From a checkpoint of a small image-text matching model: encoder patch size [6, 6].
Rows from block 5 of the fusion encoder of a small image-text matching model, named by matrix and row number. Rows with one number within an expert belong to one neuron, the router's apart. Each number is 128 + 32 x the weight over its row's rms, rounded and kept within 0 to 255. All counts start at 0. Numbers have three digits each.
After each expert's rows are labels from the 100 texts, of 14976, where the router gives the expert most weight on average: "tokens" is the input token at the peak. Only what is clearly more common there than usual is listed. The data: rendered made-up planets. In brackets: how many of the 100.
# router: slot weights (fusion_encoder.blocks.5.mlp.router.weight, 128x128, trained with AdamW), inputs 0-63
# up: expert up (fusion_encoder.blocks.5.mlp.up, 64x64x128), inputs 0-63
# down: expert down (fusion_encoder.blocks.5.mlp.down, 64x128x64, transposed), outputs 0-63

# expert 34
router.68:144150138119157158152144095115130148134073155180223175174167097109119116162100146088174094127134125161089129108110158104149132142132155114068138137191101084157119108146145132106158145055091167
router.69:094125077089094138109152129150152155099088101081162096172075147086145124138116108104145163150133097114131093106118107101151139085100156143162113128176152159087091095159104122113163085138134151
up.0:130122158176185167135102110140124124129141152165126144099176091157106122133131081141113102106139145134133204136144158151158091173130141095095098133082080122172158120040133148095082190106113114
down.0:098138101123118102157129069090154080121181140175100174067136070185083103073158163157169100121091136138120161092158153126110127142181120132134132123138110156164187174116094156148123133173125105
up.1:133164136163056122155074130087133107138168128105086198105122072161125077101150140141148114092085142115050148150178134153081144127125109167151057085108156129171126137151130087136069161147121087
down.1:086166151096090124171107139190117122147122128124121074169117188149126122183177087082154151066167122162183108075149090138168157122120145128189148081133111100076170137116124131133120128142143201
up.2:191096122186108137134146098063148101165095125085160130117112088127157149139148176102119094093118153128080147188111155141094128173136133056082099151151112137120106176160023078169109114096110085
down.2:105179159108159102195098129177106151141135092069159136159050106096171127147112104129059154122152128153177105067114119131163110103127158087124137134100116078117151081143130198097082161108067183
up.3:133143149154155120135132149117074154134192125105115091098154103164029122120156099109136084109111176068134166129176142160132113144135096138137106115104160076161116113090152078087096164128163093
down.3:188129146185135176172163124151135117124155087116147142106127074157193127091117137091146131100157174134092148099141175171133149134153141109143185130104154105195161164087139145150120157092067114
tokens: "," (35); "moon" (25); "two" (19); "banded" (11)

# expert 24
router.48:127129178131129123105115157093166131129075148158148172116091113074167113112089155149147092147113164182098137069069148085079109137086144066071164148162061110117131184144159141055173170100139150
router.49:147136155097120140119125098042136146099121192142137193126121097103118133132085121113145116131137141152072148113127157060135155149145180141084117165135096092164178121122121153075170147132130130
up.0:139164078148099142118146132123133157073127117123104140132131170142132164116094218141148147122169080112156086157089116147136147087110097141147064088157144137103112090106095093140174070105075125
down.0:114128181124156168078079113173120157150102089111162145150086132085146113166134083105124144097130086128118102104117150082121100122132121127133151220148118131121109167171100136132148074050090174
up.1:134192079129109155115118141121101161133100121108118126116129160101097137084146155096118186128132130119169110124128072122136185057093097139158107051143125129107079079138135129161146104104142132
down.1:073158193083169068133092078143140131172133143117143130124108114115108094166144113124106119091113124166126136141120149076109070165168209121056189178113099101164146125114103116062100124125131151
up.2:164127123138114120130143128144137135124130119119159042158070139118085037152136084089153170137119101076130114136178131125162159105099061175115124113133183077107129093133121089121125095088132095
down.2:136095060141140103147194183169094147131103137129098105116147146095142148125166163206126136093161143204092124184120081139163099147084113099117160057113111158111081113128119118174165141114129096
up.3:097140148062116143122144157160092113154104128118105144118101167179131078125134133161143069100153164166148154074101138106106125101133179093113137132104072129108163117099172131057153147101149149
down.3:141130071119156098124165139129128062121132161148123101108133107140132127153129181183159105110091173157081146103099138151118105167092155089102189106132105117139146156065157083120180192099125106
tokens: "ocean" (100)

# expert 18
router.36:135155132095157143132143088116144166114046164135205176188166128091140137154107127054152134152132156195067099094114098127158120135056179104106152172179136076145102113142155130092170119052068159
router.37:192134125154131160153159145134097156113044184138204157194130150110150113143112123077127158153122176161084110170117145131087137143086191093116131140201139056122101099138131140081148136091100165
up.0:121157077174080119152169138061117126117112096132083101086137163150095088131161118169190113082150156161178151087153084139098153177105106136119145088134101148145142093101164132131174129189180120
down.0:174081143161194134146147144188082112109128131154110095118169136140146132126149121138140107123141170133078177122133151149138097174085159073084151130075139089099132102085161121095128171116123111
up.1:112139032166045124114139122076136165108089107148078133129128171145113111148107148146153164120114110131149128103166112096107153169090070151130143064143146156119099145117134088159160087165181134
down.1:153041169166168150087170139124129151163115148181122093136174110149096132139113176125103075170137145100088157120111201162146075169117098108045149125135141084102165200126169083083156156131113083
up.2:098146086173098128176147182091093138091099141088093143125154154178101099132128100175169118089126160168150122101157121162114136175114094148162147077122108153130154088106172101152160114171191106
down.2:192123170165177129185143155135108134180144186165166125128173078155101132127153104094125107111177164129108149108129158175160101196136132082067189138081107049149153103134164178099122184118120123
up.3:149111081149093133137144148113163118112107097139066119100124149135119142112132182160147182111093091132134105146134117132107175108108077164155114065170142161080099121125110112182140062178165103
down.3:172045150205146151066145131135192164143162108171143126101172113171114101111167155106086100120125133056086121127109188131132139159113094119127175168115166100179179176183128148114147142079087122
tokens: "gas" (90); "three" (10)

# expert 15
router.30:169124180155150130144169139120131141140056165172207208162119145128161108123091152129123120171110165137079129135109123116090158135099189101132100113148127061155115111128134175129151147086106106
router.31:177157171118142140173162127104117126093078162162197183156117119092114132141084160139124157133117154155077118100101122117083120133106156123097086139198103072178102159119179163076152164084127136
up.0:134121071093088123100111062118188141115168108092108146099108078184112135099148145127106142176068104090161109119190157114131174114185107170159081120136167147173128132110135116153122103127174132
down.0:158212183121133115147124119142140157097119105144157139126153114091120158148110091073145117116160118146185096126077066166133098115123135108128141220102074121158135045149146142090131098112125221
up.1:119109058135087130097131122132151132116102098089097112109099164115112125148117167125114163143144119113122112147133123119114155094132110155140108037178147156105105111130116101176117068145135110
down.1:168129133120167127147097094134178146179141146174185173106112080076131106112126154107113101130128143128104147117105160174105109088128113109085138200163118108200186136165146157103151103104044185
up.2:096123095081111097155147154183166089088166081080082159067072139158128100126122120134111153080120127122144103137184068161174112140127161157122107036131107177083126086122155106176121144135121099
down.2:163123088145047112159099115059122122146148228130115081106072117139102085086129179131174161170118095102171056114114118124079146130157077157168146155103129117108089114117165156189138111146127102
up.3:144173090185092127132131118074130106080114094155047146128157143092128150106096122126142156138109161151150129117128110127102175137108129175146145053168136149095109070120150105149173067180199129
down.3:122094168126138131131153165159092118175122079140129065127157146125125107166113130148121078112145143148077162156110138169171053167154124148082148162106090137098122157094097096103124173110074154
tokens: "a" (59); "world" (41)

# expert 2
router.4:137137150135123130113121101084121132122068164167145218131091120134140135106098144130131128141120155144078144107114159108140110164126192081083131165126095074181143162094183185079159177068109108
router.5:124163157122145110098114085066138086093099164167151187089132088139124109130100194150163105128102168150097139083120179072093118160176167096063143177132088111179141167115148165065146170097101147
up.0:146127120148111128109135101112167148084176091147103164045114089144107119111105137121149143051108118136147129148185069152158150133122103186153136072115128155153150087115149094175124089154130154
down.0:098151082175109181101195153135123160109114077103168111124098121117132170123146164096092115153156072160176111127101081140191136113092090117155186129154122120135073100186079156163212147152114114
up.1:100138121123132083133111094118196150123157147172116159106058079186163161087108137169160114078098070139137155102141162083093164132144133145112166120112092110191150141091125135135083154171166092
down.1:083100075108082100136135118142134105065154071107124111113127119116101129097083129112114156174120095135165075122156105152087148094117121230146125078142111135131094117136164098176141088186110154
up.2:081168111171082103142120142115106121127102110165082195114164181099128166156083131128066164078152151151172140083111101120108138118084121122120138106157062177083136106167116175138141096166169161
down.2:070118155081139088087120127169108177117145117079142131157126138150146126159132053107115181075139104115150091118173123083164114109127142155194139099140161142112150093194103126106088110148131148
up.3:062151123167110151124133152102081152111067127162094160133137167085160166110129122156161141093149160169166175103066104083070148089109128120155135122136064145075116103160132115138111106128204101
down.3:134103188146154123093118153140114165150123112090125119147145136115181159175115028090063154092180108112135105184116107121180084152129153138154071124095175117130125113132099106140083130136133146
tokens: "," (18); "moon" (17); "giant" (15); "two" (9)

# expert 51
router.102:188143133115140133137149142107113125104067148188195180166109160084168133169100151133141144176162182115075114162106134085092159144052193120113109140172128061151114111124155164111165167110147117
router.103:169138121142114122140133144121126143106056161140216176194155089065123106171114130094157131144099179156063132132100143096103118143090160082085141149164119081163100113128155162110133154098123141
up.0:149124048131091143100145136106159114081146082104110088074130112095122162112110196095134157188106113094162116152112135122104178128102141132133125069168141129145113115144106134185111053157127107
down.0:149097126145155102105129103130183167133163167098138126098161076125085118112117126116104164082113136111147126122137102099074156099136103172168117113185150093180132156201098151156113067129088101
up.1:158165114175041125169151181110119101138110103156073145087137145169098098108115144199140115083163150182170140106148099130068135166127132109149144065123084152116149118083162136150134106150170119
down.1:142101141121178074184067149147098110147138172125098110126142127133108095110142124138124102125139150169135170140133163154125091166142146119097166127091152102101156143067165118125081163141125104
up.2:122131052152089148136123094087164156079133133093093102106123125132109152106112159112159166131121094049148110135163177129129174110110098121143121060136157162158093112100131114142142102138127131
down.2:138127137174127105075116126134134197143151164111102113100173140132096123150140111111076165091143135113118122131116141130133115088134135132105141131161131133134149160219074139173106089175113179
up.3:161139053144085156091109124117158161081105080103090112095100136139119123132126170103142163128103112095141135164121128122108160117126094147147110034148152143105093129143133117169137081129144124
down.3:139103129191147099120121145138169167154147172168117125133160093178102120142165151106133174046104084066131099161115213160093099141133094146124193120163160100149167179162146147169124102176083142
tokens: "giant" (53); "<end>" (28); "ice" (7)

# expert 50
router.100:164163151117119146124171105113148146127066158162204190186124106109170120134066139127160094141117186141072121087103163117107117177135183095084156180178103079159115120116134145082181194081059133
router.101:165130166105163139131158158077119166115071182165187193146144120137152117152104129109160136156135147149073156109110148105096102152095186129072141165176133060156125123149172153089154180070075125
up.0:128124077141105129096124127164140133101173092105090083102113149109092162118128133117129199150127103108135099158145080162113159100093090154155104027152168152073109114133148107174131069156151130
down.0:126065150125133091085087106171155146204217168121098111110108074174085047121122108145150171113101105135123145145145153144113111097151117157148128186111169119180171166153066118183108133134125122
up.1:132147084189067161103136107060147136097122107135088130099112141137097124109106138131174145116077138120147155086152125116086156176104087144120122094194136150131107134124165123129161089174163118
down.1:120093113155154113086149167157085152097055177132119093135151148065109153132137143090111143159127152126079081128135140154130135139074100157093131122145165087063079101165159076138166087127135143
up.2:148136082172105170115157151066149143122080110138072106119121119201105125119107167119116142088135122142183126093153095135119156154104102167150156088167151138127127128101165090140157101186148112
down.2:158120123154128122137182172159073124144069126132111124136121175071119160132148188136155075147120107154080110135110084140153122184078132109104183155125121137071046083148172124102178122101137099
up.3:129133038164099145118140091095190114092154094102089090080112124150100136106135143136148151131098122117160144142167117099092172134116096143135138042141136146130079102128151101170144119171160088
down.3:147071081142131100147130128137149150093130135121115137132125085127094150131106139129126136127107129125083035149163087208113142125089166168146146116182154127137068147168151059158158088116147099
tokens: "a" (76); "," (18)

# expert 36
router.72:156154122134137162162123127109115125155068173178203193160160160093161130145083155111139151146105177160116103103117135132106098130082183110099140191152107068156081101131110145100152146074118148
router.73:170156157109133140149141107108121146140057181153205185193170119106150134163072139108161118149126164176085131121122140125127118153090172139110125152181112096144090097166152130080184163065112178
up.0:144192112196094135165138166070119123130125120167074118103161141138127104136172128118146113077146180152193153097131077125107175134119148072155161089126083140082127085151112122132117142140175104
down.0:159072159109133113146090114165130078127171130115144124122141133197114126110150088176111157118153106137137205116179194095129120197165137165139142029098178134135154167058123113119091171162128083
up.1:085086091134074086151198130146205104082145124130069068090085112165119147162132169172132159131114115109145112154148106140110213160107128157114109062142097134155146118098132112157100134184175093
down.1:154142083145108108172188120119118082104086147149110175101120127120086099066094163155178127186095103156128039105113060154131148103124131185116130143148144139102061091104177123131175086075113087
up.2:134161124123100117205159209138137099100099158138092129092176152161108168107085134195135131089131156164157119117103114167055165136067128135127113055120086130121123090067182137138156148151150105
down.2:145137135138150107181110131167103118163168149134135112090118117151107105098163098148137126108155107153140145149129152163125093145142145094118187136057154090113138165041148119129113181128112120
up.3:115135097157053139145204144089155112084080118134078107105136141129145110123099114174134143110120141149152136096147073164104145127076107152120136058128142158126109098075135124141149110206155147
down.3:151100164186176135143124166179099139124130159142131105112168142071117156134133126119122090112166174125086149101106125169131112149116161108051187147083085083090118107107159089106129163123134111
tokens: "<end>" (60); "gas" (26); "banded" (13)

# expert 54
router.108:137145128117151131111157094144139152157023138189112115110122088150169131093114160112168094168092153174091122115069089128113120151107105112100139192130090123170099148103165127051179186075089130
router.109:168216147157112175162130159126103169115088147145184178134188132155145121140099138068172131111159188130052116136154091133139166148097160114118105129165134077147108109163150145106174140113126140
up.0:149166105150096145152085191114090128095159118094139149142151182083099140140153144098129149072203123087154098157155151157118153130125148130188141075159169130090099068143127132164146100148149146
down.0:130126150128137135179086124152150122146179079092144072096132095145091113105160091131117128096170171149134160164153155169122132155179156107070196116074132049176137104090091101104088200139148076
up.1:132112150132129064100156189107112096160097132155085111112135158164115035135174152156065067108163125158098180112139103098099089134102105099146113139089126151119155146103156099090149175146144113
down.1:147112098163170157098175114122150147099102112142197164109184124085130164129097152099159123137103167166074097147129119174121149128073157126116141138174146106145075075152153083092155108047130134
up.2:099099194199093133152151118108085152143176024107115147135083142145152099167141064164177176052173112179161116099137150161159112180198130136210081115126141169104152117163051129160146146077138130
down.2:157160165126165142091134129139141170148071149147148122120145151065167172108129101071111118117180141134119113150048113134103114088103142093100095209146065104149096131124145150087109105087078171
up.3:141155105172107116105080167091102178138135117098142106199156133084086129185111112137112173085168064070160096157151126148119152116124133155127154109155204146142118086152122135166108094212134200
down.3:077146128111105118106104121158126189099157106077141121143088116121114110136128096064098194110173099145163129138175094137177143051133136129152175100117156161140104042137107105129100115123129143
tokens: "desert" (100)

# expert 44
router.88:210130118116119141173125132126108150127064151139186166188144098123174102149066183086128118134114181142071099141119146099113118164094177115105153131196121082183142130110162157099138109090148122
router.89:225130152106132140158145136109118159112076147155212174174168119149168174130114169105154134163151175161086115129107141120093151164090200145113098148160128049150127118123173164080157116050107137
up.0:115147166156069132163076111102100125132140143155088118136174128176091146099121085118132157105131136181199134124120068096095156106113109165205149044132108148104154086095138167139080095175154152
down.0:109161172074129119122123138180107148184150085105150136131086096144151080151159098151121121057193093190170152134125149089167084121184103137125138155078126139173159169105071204144121153096067165
up.1:132149060180066122118160105062170143086112131166103116124111131156117124145124156125169115109115138093159130123113153108114178177129109135105142094165145166142117091102146089122174120191154121
down.1:154093116131107139063165170062104130091048113128111138130159181076101150124103160170143109117119149076076107162139127151117129110063111113115150097151102179061111150165171077117182112155149132
up.2:134133061175111135126113078066171164111116134112130106118095158172080158144112158118169142133075124116113152143139163123094171138146139099121117056171153189162085129140140086116156121165160115
down.2:107102074099100090115121148144143161094116158096106136122124148088139142153120130131117212123108087157080060118148116075143152106094100200160151104156127155114073089181133121149155110172161156
up.3:078146044174173098085091102112162180154142165074152152134095181055110142177062127117114173116150127115164100127124159155106155115113162123081147087184151122145092103171152137172155086129149115
down.3:118133059141084126136131133151168128070131135106132104087103127124098144113143143084152173105083110175116068152142053165163082110067108168129211077136114147124139117151163100171156099153151128
tokens: "three" (51); "<end>" (48)

# expert 33
router.66:210133150138078151150131125123124133117081167156179181134101151138181120155094148126139106131115189128087101168076141105084107147092178111110103146187142099170118138097181156108131145114135082
router.67:164145130132109154147143102087137150143056158167224164175147112113168090170100122143155162147144178127066113135096152119104146141081178091129119178210117073162104090134144153109142134086143124
up.0:153126107145109148137110100061183109101149122151099072086141081136094154076140170118137191145050093112124101150170118087092178146117054167161145083169126164085106137161138135189120086152147097
down.0:129119116116137106114126082109156090194185130126125154081122077143141051172161127141132127121122143200157133110137153116132079125196161120143127125120113162190203202130098192137126153120095139
up.1:071134023119087164100115104020139164069079159180130151122081158109174092170126151112161097192102102123133110153098172136139113143068149156126116115172096118102118098143136132105132110154157131
down.1:177112142087113088161154122209159108138140140057129130086093100174078153108107134075135207119145139154120159117129113125133137149082121162169142069149198125158152188098189129182123122152099095
up.2:108170129158083132129124140038095164121121122153092137144151154170097087128164087142144135119109147172189148076142085083096148134146126085167184091143110150122123104139095124127148153134147093
down.2:115124179093144122136056114164153116140155114134155144109200133119143095138139060154125175073157142138162196121118164053124152185124177142154138117112127109104174133105113152105086128193173172
up.3:110129074178112132143130118118135084079158122148092110069171164142094137093136165138136157126093158131145113075138137124111132153113121130140120053142071109070120136128173156119121105163156082
down.3:176036090146145099143141151129128105140152177131130134082165076142121116085135142120125127126077175148068161177156131141165072149141147130065144124123142115151102170137170125156125119116117107
tokens: "world" (38); "a" (30); "rock" (16); "giant" (10)

# expert 40
router.80:170146146132138161159138092095128166119068167173219157206133105104167132165091151102149134156120149170069094092117128116127117151096186092093124160157109078144085104148125175086195123083085145
router.81:167149157114148157142143114105122138144061152159220159203154142084167116157105153095141119152144162169086108118120135139151120123071189110118116183171141090153079106162186156089164146053119167
up.0:135132066154074128139157141125155134097129132117057084096120154180088126135158192158170159113133126145131147133166081117102150111139076121133140060151128158079096105118134126193115093131155082
down.0:178089160219150197094191120121147142135127137160177145092157099140103126052120209158158134136123145124086137091082143137146125149146123105115133135108152099167121159134178220113156135066080121
up.1:093137072150104120179142137110147110104116131117097096112111124171088117119132144143145160113121121127172120115149110104083151132114094125123104068144127138103137105143136168166153092199171099
down.1:142075107172186131119127153110148110149153219169111108114107105141137102123146133145119090117154179099121084180152146152132111143128111085131138105113219097148105152132143088096139128123113096
up.2:107135053163068127111150127083170149081104099129077110093116144149095110126127148145171136129093123105141124120178125105105159142111078151126142050159143141127117129101136115151162086185169123
down.2:153061098180155170090088138125098133191107157159137097167153126114105131156193123096088127101146165053054108181106163192165124117146128095113173173146179144093145167119134145127140133149141061
up.3:095155073158105144093144129120132159104146093120076098121138146158101154105099155111100163120090111076120131104163130120103157111099119107139114064146172163077093129122144100162140099173160127
down.3:171094177175179170104145159102129156175149166171106065137126132131135133105167125130117086105162101141086169171192149146137133125205099117147143169122165128146143164105055128139187131089131090
tokens: "<end>" (45); "giant" (27); "gas" (27)

# expert 56
router.112:153151147138147135146131108096118165109047163161188188223168119097155117161091153106177145150125172159087105094099122135095113135074190115112131165162145062163110123185152145076170154097096129
router.113:178151159151102149130136128088124140106045131161195182173169151089151110166116137105171127130127186146083099102149127122103144150065157109099128154175107089177123114126171127069158166092141136
up.0:118113074148083105186147123147189105097149090130096103060128139136118163105103166168140157123104121133155154120121112118089166158103099119147128025138133125104143110100148134198138101155164076
down.0:117085082166132099156091097073149107140167204147156150065162122149087073090132165137134134173109103114076103179128074143089145115135134166163178153116176095192118133105169151143131145082131097
up.1:144153056148085127168140109110160118072122077141101094105083180139103102134130152167165144128114084118111132143144126116127205140126083120145178065154111156106095114094125073189147134132170089
down.1:123043135178155138089095110148175138166135187142138116112168121132113100119127135134120138180161133145082130166117124205113130137065115175088144140168183065147116210091168072122128113145172092
up.2:102143142162128166149116185116112102093085144130092139116136188137137146104088156151114142093063126158145130146136123132091142114068154136116105048137118138103128119110156135142115096198152148
down.2:130102175142162100144096133169120138181211145113091105107127118192143060136206091112129147101152144138180139131159112162149121121179104132131130134069135106132243143100105176139112170165102126
up.3:124132101186072161107169133118165091083124100159110118096094187140160122149100154176133137150083138151146113136110110105118178100083083157166123072155106182080095109110129104169156086138156090
down.3:157130200133156146133179087162162148130127118145183172078188122091134120118155137073182067086149121117097136116121122167124144148074138096159107141112115081148124134096181122158154120086069130
tokens: "a" (77); "gas" (7)

# expert 62
router.124:159144125128142152147160094122107156119061173151201163197169133087161141171084126105144162164175147189074114103119132147128128141105164113097157184179138088153101110154151147104183161064105158
router.125:156147122118119144136133100120140155136049176169211166189158135105151136167106155103158168144145145153077119126113116142106151155083174136126126152186131076153094094138157119079183118053104169
up.0:168194108145124076181166129102165101100125110168120150072195129122115138094131184168202150094148149122112110143181122123119154187113158112114138130148119130156148107083206139140172138127139128
down.0:157117141166154136161146155122109099153128161125116104108137149137166126118137154188110111137153177159084180158120141205127098155156158068096127092081113099104107164088144117133133180117122067
up.1:161103094140129127177191110110192134093185114138120081092115111169077096106083129153179139110070139136122111116211078113130119135130090185103125113109185139177126124126116074140134137115160082
down.1:156085137161185167071110149077123172191075175199184148128144140108131124199119082063162100088147129159064156142132145147116132123104117113089125142151141086137147187146058142099140098119135156
up.2:140103072160091131127157144117165130084133081127086072062148103180071102093141117127186136109124126145135170134150093109096163161113135143118120071144123139160122131087112109137169122178202082
down.2:102075081113152106124166150177115111067132117100099083120163148146069174087138129175121108144098133107138074162167134130148169171087146204135157066150168126083069113099177071160127122148158086
up.3:117174080172076128124150140067159126114114097140100093092113151151102123107127128128160143073135148119171118091136106118126218209114097125160164074150127153163111077102167101121179113167166119
down.3:180122104187147192123180177138103112101087153164180128115161153090139179115106153127162078154149193093041128179115115174145134164077164091119157115133118097109085105115180102086159156101107081
tokens: "<end>" (92)

# expert 53
router.106:168130154131141160143166097106128153127059173167191158189146121083158132163112118082120141134142145139081092114133168137111157131079168118112132150204126075138067101157174156068168105092083143
router.107:146140139126159148152133115147099129113050158176238156187150139098145151171096140116135164138108159152065111095099126122122126133068178107100152152179118099157087080123153135076182137079105157
up.0:137150057172096126103135124080154138091132110141078109121109158147135144136148158145131164129108129109142129123163109097118191131092072138148153046181171157106102116118122101149164083161158117
down.0:158070152189134168095139140150141192187108175133168079117158128104162146146169190133120117076176174042062108143083183145162129159123163062071173143134141105148130179153148110149165134110122106
up.1:104142084167057108161142171119131130085109138101052142107095153140132119107118132148127149076111101117155117125131092146101162129103111105151116071153114174086114109157147109174145100161125097
down.1:184087178185182163152116123185124153151164140145165188102173125137091095111164124144143110103105144154116176121162152136156105188128086129124169177110134069153160148126118185108136164119117111
up.2:122150066166095090130161169079141115105110124154069142094131157162134110133112145186114160082111124163182145102167104154096150161099122159114138049154121152126106123091119107177160122185183115
down.2:176086153128169082185137141177118123157173177153134081131180113148128145104164131095137118047109177132122112151134152150138116162089144125125181190125184066123136138071172140130112115137102100
up.3:086179108188090121135148140061108149078158113151075140077151151121113104117082128107144139175078150141140154108150089188094146110130106174104142082124118159100105105133183097134157106144149105
down.3:177148120201101157180131169174159129141132162137146094166152154168099136094169083150147113069155141133178147114133100146146102170168097109116140130136088101145177092141112219128162119142077129
tokens: "gas" (79)

# expert 29
router.58:153152114173119109109138115110101153129055137163173155159145102114143126166093148094123144148135179128066141137120123124122156184074189121137142170162109092135102117138164182092164152098106142
router.59:174147103104126125118124132125131159121052158153179156183140128121159101168077143119128142130124131168063108122113129143113172120087203156099150164175140085147088103141161144087178165069085156
up.0:120117067153122114103129093086150123098136097127114068095124140096112171136136173105116155146080103081141096177165137122103178128083108135172141075170133152063082091172152112186139073164177097
down.0:177122168154113124167142112114171140158174108157130101076153057143139102095149110126138125087123111089090162109151154121151157142147123080119156149100113081220171157117096125117142151132093129
up.1:152144061195119157081124121080171126114076121148135115123127151072116190130081158101140138139081100101122121127108134109129165140105090137111104118200109114091100091152161143136169057175153157
down.1:100137196127110154111089160188120160175138118111177115136167096092124069169125082084075152123177128139143135104117138150109095070129182089111131151135129073194142152161103162076125112128091160
up.2:113159087153079160135164143050154152090102089164092106103102161108133138127079155117192163120109119099135108110133120123107178156103096157163156114145139168072115081143105124172189095151148139
down.2:107143220130118147097120154144107171183142142084122065155170125097120094152143091102080131073169123147122157099143136086124127089163112080109153149124104088108184155183077130093088127149132190
up.3:152163081189068141155153122109157147067137126124122101120082155143123153146142167143189160110107039139106130141143114109118193162103042131111161066172140110132118101132134093170158109150143087
down.3:109059076162101166058166118090153192092088107100140118122163157134101164119075172143072140142076145114129098100099123104128142122104117143093115113204159136113083133187196075134185090120158141
tokens: "," (41); "<end>" (30); "moons" (23)